From a checkpoint of a small contrastive image-text model: encoder widths [64, 128, 256], trained on rendered scenes of coloured solids on a plain floor.
Rows from block 4 of the image encoder of a small contrastive image-text model, named by matrix and row number. Rows with one number belong to one channel. Each number is 500 + 50 x the weight over its row's rms, rounded and kept within 0 to 999. All counts start at 0. Numbers have three digits each.
After each channel's rows are labels from the 100 images, of 14976, where the channel reaches its highest value: "colour at peak" is the nearest of a few named colours to the mean colour under the peak; "top examples" is what is common among them. Only what is clearly more common there than usual is listed. The data: rendered scenes of coloured solids on a plain floor.
# convs0: first 3x3 conv (encoder.blocks.4.convs.0.weight, 128x128x3x3, each kernel summed), inputs 0-63
# convs1: second 3x3 conv (encoder.blocks.4.convs.1.weight, 128x128x3x3, transposed, each kernel summed), outputs 0-63

convs0.57:519430529556501478482458392517481417512407493522467534459526451530454540523481476492510495537543492425510462412541463523522460542425471501393523482539478536492448516518409472344494477488480495
convs1.57:503541528502518462475503542507524548560500534495547452514566391479524528491473525524516512488492587554487513494421542516591483515555526559498503535401528492480473536362499527603463512497491527
colour at peak: brown; orange
top examples: orange object

convs0.111:526517488485504459503468451491471446512481494505518501498451545559425495523542419559490467531490343514549441484528489481415461534517462496577372489490458505556507463501491465504529585576418485
convs1.111:496402499510537492503444499398430563463538578500544553485427629577441541431513519432451470546449434476510507361489516465471515566463513392434536506449461484568492478512495424533447464570525522
colour at peak: black
top examples: black object; its colour: black

convs0.114:432563398449493436461502502540514513540446510406547521566497518490452470476482405362564475432530488502452490426455455486542386495464466454489545434440520603484519480535458446457481442485461454
convs1.114:440506621525481471470505573500510398618516503458523511544492485485510498528478482637439519503588535377462504511466485488549573447529566479453510505583534493487500447518431430401504420500477554
colour at peak: blue
top examples: blue object; twisted bar

convs0.37:475404514492464491443500444385483464465434504481490398541498401502482447488382579490519535350431483361523458529568479484507477539513473475511445508491441392425580494482485495443440498485533419
convs1.37:554585457501490544533500426526435541531506519515517549552546413478551554480530457543441424491481493636476594501524529577499404516524555543572446519462484464521543566513495511578579552465503504
colour at peak: green; brown
top examples: green object; light from behind the scene

convs0.56:467444441588510421418468518501447498553435584542589483516462514470411473526495440495469487440546472442452524489496441455525494534424441514430513547543479516499547431544455455469460453548470422
convs1.56:671624358434508521491486516540435534523489509419557468649534432527498521451533457448447512488493520565429437491451449468535496509458471545573485485446475491515535556432507472537581530508548513
colour at peak: green
top examples: green object; count: five

convs0.21:412489502433487455516498452515497491527568451436553496497507536492501436463569443416447560497530486525438435446495488482584454534443481555526425529502463432491419400410467555519515375574422418
convs1.21:524506381591433502503506477507514574445537480527521469539503507489547592553610628405525449551504538465477507454452487463506442545499496469443560485559434545512459418441492483482507567484435426
colour at peak: purple; brown
top examples: purple object; teal object; count: five

convs0.52:482515486481510447453436439532496537530456541512534442480524493527478438423526494487511529443491483532498449501509507431515460513502521493521443532514443480492505538378511533528513479568494406
convs1.52:490537495665508503502589534512517531489495454470536388483511561520590634590563612491550505605469525488532524481440484479501521519518475524468467445480385522516538515491497425445477518560476469
colour at peak: brown
top examples: pink object; its colour: pink

convs0.80:445405358459501506489424514391459400508432373466462508423451566491451490522454478492437477542527475498519439491491512465451515456463443498529451489432488467510499441444519514473572494525440536
convs1.80:532474401539490501474467543503468450542468474461526481487487521534549571461487493447486511471537497496506569466527499495379560516507529491393476516492456529540521498533398393450544525500468496
colour at peak: black
top examples: black object; its colour: black

convs0.123:569459497569510430467491453409565514498472515506532550437468527476467495491487486474540523522467445500436475429495576469540529451442582379538483491468479438490513587476502546523555410439516510
convs1.123:504588495530511543475556596534482535538477524500547471537536522511525523548454445497624521559487597540557464523492503459475597487563284572494410457461466569452484593506510505460492510509565505
colour at peak: brown
top examples: red object; cube frame; chain link; its colour: red

convs0.6:572518471561493469533465509516454509544393500478551490551510507444426431519540426470476451481550457514455512433474511442512568510414496494550487601438544492547536422515457401464474361545503478
convs1.6:510539435534500533504467464564497510483436476433522482494567450441521499526547518450469484475569557501491523520544454596452385526481488543536523481576592513523562550503455529520568552458618517
colour at peak: cyan
top examples: teal object; count: five

convs0.79:516495578517537447478494438561486441518485466484573488530548423518469508507477485553518494422500473405459523545534491521520418547512526573431445410497509609497495493540466453378433486536532490
convs1.79:535520415555538480494532562510487552514438467466533449600462399565533565596520514477496525557549525510468531492486532499498590416505540547464442441470491525493480469384494417508503496554453536
colour at peak: green
top examples: green object

convs0.92:413534519458351536465344538516477464450470479515483473471427468445502481424499442461449409479444498465482470444541460475522513508475576486524488448369458536386437425490455419522522504460459477
convs1.92:510469510459465497493480527504458435462529528430501570505490543522463505464404452498429451486459488367520490483560452523432529518443517508461471478546442605355481403584496499453459471494487435
colour at peak: purple; brown
top examples: purple object; count: five; its colour: purple

convs0.41:487502474523439526500483487299460438417468458467493453506537488546538525492413486442423533521421554495416449495376501484491493421424518500504485471465567432482442479469508435482481389503541469
convs1.41:565466458487471533540446451496476524441489528456495542462500601509506588428557517371453418587393484459540531451519554452383429546508511423467478567510477484511496480507493445456418513494500562
colour at peak: brown; green
top examples: green object; red object; count: five; capsule

convs0.68:522451539452494441462519488492498493548428551462537476281493526500483461441523498526460469437533509525485436461511474484497473524442469518515487517487366466480482444312494570439539483509458467
convs1.68:351491564514484514526510516506382471517475503520518521497545559458520593512451527503477513564510576503554503515502481513566513437549555559439438516534495513485503500568468455487516519518485533
colour at peak: black; green
top examples: blue object; teal object

convs0.66:531456506595479447480485411477520452544460554422467518464456494555434542518469442542521499524548486491420413495481467490497492482435523492415503512488470524503427494412424446422498503494473492
convs1.66:575572520456505529488490484590507539551538482529460492605560378518477514560532497531511456471517570507466575485499522512533467471497504542534473484448538504519501532341493488570518489485473476
colour at peak: orange; yellow
top examples: yellow object; count: five

convs0.76:451442468505405496450432514460449440428493448557532455480465489501461433535465448485410581488437452423545448454454538473500488503517430583504464497448520463474459484503508456553505490499452546
convs1.76:521477526518469519594490373552466500505533526460509596539498598479521577355523498425442414536475498495553605469549474591442388561513509493505566527529538496502533456485499420451502480527520503
colour at peak: purple
top examples: purple object; its colour: purple

convs0.31:415482411524485437454605516530511470519507473429532533542497439487412468512532443373515561481532527459512490472461495463460445462475529524445529464432425481523463477527514497455501260425496433
convs1.31:559511324482459487531486433503446610473592534538523466525529473512529549526589491424477423490533496556496482472453443521422503512461500469563470548480434387509515483513452507570607592465536428
colour at peak: green
top examples: green object; teal object

convs0.32:540459494512550438467574331505486508545517482505408481497532504488419533470498480411533493494500477531559461547483467600544455436521439500475538445521462528433482404471476501429482492521429543
convs1.32:524477471502488531523537429539551425502564454583466544495541544457499506496603475499422425504542531533503568445526476578482400498409514427481525537533556406534558469477478463382531502464433512
colour at peak: red; brown
top examples: red object

convs0.84:407437340518516466418552446422556516527547528491519500369521570555449471416494476474494544472523514541505483534461534491438499481508444505554496511446425402459483508422559569509611479523506528
convs1.84:501536511477488497526518599601418558485502501501525440604543464524451584484532526464537536490553535545483530515507472462391523392529565463457515468505429552538462438453485395544548496541449563
colour at peak: black
top examples: black object; blue object; its colour: black; its colour: blue

convs0.78:432513494335468458463534523429522485413420349495496483518444472449459400393515427497520470422487507563495449502500489473489468565485530513605486491457385401513515530486488534474492531468482468
convs1.78:482409511588460488527556473510519497540498548459543512418550527468536567385568492554495424492489450476456586494489526453451479533470404411549511461535478481476598442549450611564471460467541467
colour at peak: brown
top examples: brown object; its colour: brown

convs0.104:559594525542501482422507566459344521496549435481460462577510472479551483454433470507452494486456518505452432537439516512567527462496467561509481472507510510447469412488508373475333528465387481
convs1.104:439394461489492460482488515520574475400535455583420526504490581500477558479467524494486498503479382517441607505566513519503457482479592481431483490527517392473492399546450499483397519444440500
colour at peak: cyan
top examples: teal object; its colour: teal; sphere

convs0.14:538518532393505339415456582581529497468502503619570507459454497393421477471489545430462482505463463528365433497521542486511467393502518434464523495529479444390521459493425512496455487497434468
convs1.14:425436580497513550497499477436506508432570526477492598408480598506470559410434445440452454530413466508592531466558471453533473572501490374476480537458540547438502467512544487433401484518531562
colour at peak: brown; red
top examples: red object; chain link

convs0.50:376406421412520502511526459420471404537515412525520504443438553505394478530515460491474514537544499493535471455533505510465427516499431488458484456424467438505524493485529483454589510525457460
convs1.50:451434564546515536514551554513509568518521444419508468512501478529500540444436451419494517497568499553527580494501486571440536409496574556448510440511502655517480480529459473472512476536398521
colour at peak: black
top examples: black object; its colour: black

convs0.126:519489512492539330493461618491476485504494489398561485496405495391515442487492541500477523470498504529359455504504451495570580469459539520400516529526468510497385453481398450488536326486431532
convs1.126:487431489495497563589561412491453522479597523561625483549449484572584543471538500479499334579525434500483521436502434580484481500478498452445483525584467530472442513485476478502577472568431428
colour at peak: brown; black
top examples: purple object; its colour: purple; tube

convs0.117:468452460551519318435477446536488428569441425500512518449472520530483541465533443460536483512562489530444443527469455546520507478473514483425578416427490533505448497480466469305543488517481496
convs1.117:543539481480559540507512506596528597504488498570509510612556444501452539557462527492507495506503546543492514495476594432505571531561567487505436466474540563516386477381575468601495525521433483
colour at peak: green
top examples: green object; chain link

convs0.95:535485532518500546494415410534448539562535449449424449521468531434459475505445421475449453534494470527505406465468442496510533496497469491514438425509481495438404469471459412499486417451386464
convs1.95:398469575533485489459500503571571492531552498525464559489486480499512528456545509607426447502634536578432545505488543550504428515465527523536457486452532462564464498430439532466539533465427557
colour at peak: brown; orange
top examples: orange object; red object; count: five

convs0.2:497459497490530612517474407427475430438465500377543465541446502466469507484496489430472554524436504556419505532449381507435530424408469549447506461513519478582572511514442441465477540516519439
convs1.2:505489557523512480564451486342457605435555517463626503501442545534531471458502510420498388505490467499530502391544512543402492542444488464532547477496489525479503499585487491492487431533525509
colour at peak: brown
top examples: yellow object; black object; jack

convs0.5:526540501578545551441511435463516514475610524551548495526606538571541520533518563523551623452494531508572529592474594521524466524609486508618458490528537497479521560501645598480479603578522522
convs1.5:473430504546490483440530510463490493548595504451513448531478405551472529563543429501527473522632486508512538437461551510451528522432411468482484481448542450563505573540445469452601440549512546
colour at peak: red; brown
top examples: red object; its colour: red

convs0.81:522510491380352493495447421508484472514411478467588457456470481457433457481400464498530486485508519475461490404490451529524483497396468537553462512421462432422551455462466492474458376562525411
convs1.81:502484568606375551506462539505458430464480526489528519490555590426499556426436484541516474565445539408522513555474520575526446507481470497464493510554530482465556421567449423404440513463554605
colour at peak: blue
top examples: blue object; count: five

convs0.125:467499472449519516437575500549528536529496533529513456522531384529495367431465498488524454333455487345493495547499488416548479503479545504482492567464391462522562513433483461517477515489522493
convs1.125:496545542595571549537564511485532484513519394447507473492480499538541601507500545582544507614500518603516546494501461559533521496482502598490417371511404524492550525529478436452502477533407467
colour at peak: pink
top examples: pink object

convs0.103:529551563480435479450546519502529468523447557555625532484491540526459466544523462537525475554516553430495463509543555455498450431420549525468582478467485373403482512412504531479528524665437428
convs1.103:538542461532529406542507492481596488495465467526552474468548483531594563512442510384468484539479570497612497427462519469470533426512417563484537432455494541450533515525520533405467455638504545
colour at peak: red; brown
top examples: red object; cone

convs0.3:468491495397523490386393476490515473536460474489418492544510499427523550404500503490499501496479498475446514470514441448550501497440530438585505530415443477447454475491444461484499501432443523
convs1.3:531474537516440504603451439535547393603446486479477453491529515403518465562510490524572465511481575358481498512515473580533447580457503569455570519568467521453531457471492548553502470417479394
colour at peak: purple; brown
top examples: purple object; blue object

convs0.29:521550546466460585457477470520463467533462473495462468566505471455496436467436435466497418517497491396467479405460485487566465503374493465540482480522502426428513512465488461505409451481457400
convs1.29:501526469540492466496529521499606481475441466459509532461571514459558560416517480578468523524500548581470524508397497445551529522509428522565542440383510437507488540562516650525441524491566552
colour at peak: brown
top examples: brown object; pink object

convs0.107:523524456448464495455450470513462515563390505491492500498540510449453393427548496476439502437504502491485445446487460424571463494377451496533422559479402475546481444443500504519457437433433487
convs1.107:516501513474444535512474482432445428595480537486520508421538565431508552479508499575485513552503589441502521512504463622561485509520545580487504575572474403467495494602440532477541536460531465
colour at peak: blue
top examples: blue object; its colour: blue

convs0.109:600543497535541427456506503516447489573492384453474489540547488473490504428444455506470545490484541534544540457496531449537483524436472534484459418464441496411493390507445387536523507512435550
convs1.109:453465453462474496474380482482596462509475460477510510451555465449483543486525497534412501500506527522437530542484497510505453519466515496537497428477485432500502494547503611579541508435401497
colour at peak: cyan; green
top examples: teal object; count: five

convs0.13:502449490427432559474497557473457482472452508430504465518382491442453458506403489457440451477483477533469444527433434432395540424367485553464527512464525498470418502469472396500485520531510529
convs1.13:532429482514553400454537507464477531509529578549612468468441470557533515458424536534413447506566422485517503440564618511444503561538464503498461481506540475483486497530460449497560510575609479
colour at peak: brown
top examples: blue object; its colour: blue; count: five

convs0.40:466463473519440519508476479418466457497453482514519504418497508503523448534502383519397449487485488487439415443467492485557496542410479473600468461445491381475465510473525493549522475507435462
convs1.40:447458567547458512513488483591451509443481492464463504542514487477474544470401529391480522468514495490574573529485456567497418475553526519425562490571553622453565458465491402457485493497484587
colour at peak: black; brown
top examples: black object

convs0.45:510501430498550376448488468524501513559506517447529520493434494506462524560391479429543474476553514506521405551503523552448412509547437488538479504517466568404443553528516555522373510537513493
convs1.45:495513446597486499514489514473521533513530490498512461543552454510547553507615465516548428484547545502524611450433535567545443533498418428547542484503485412551644555489508516517551509522518459
colour at peak: green
top examples: teal object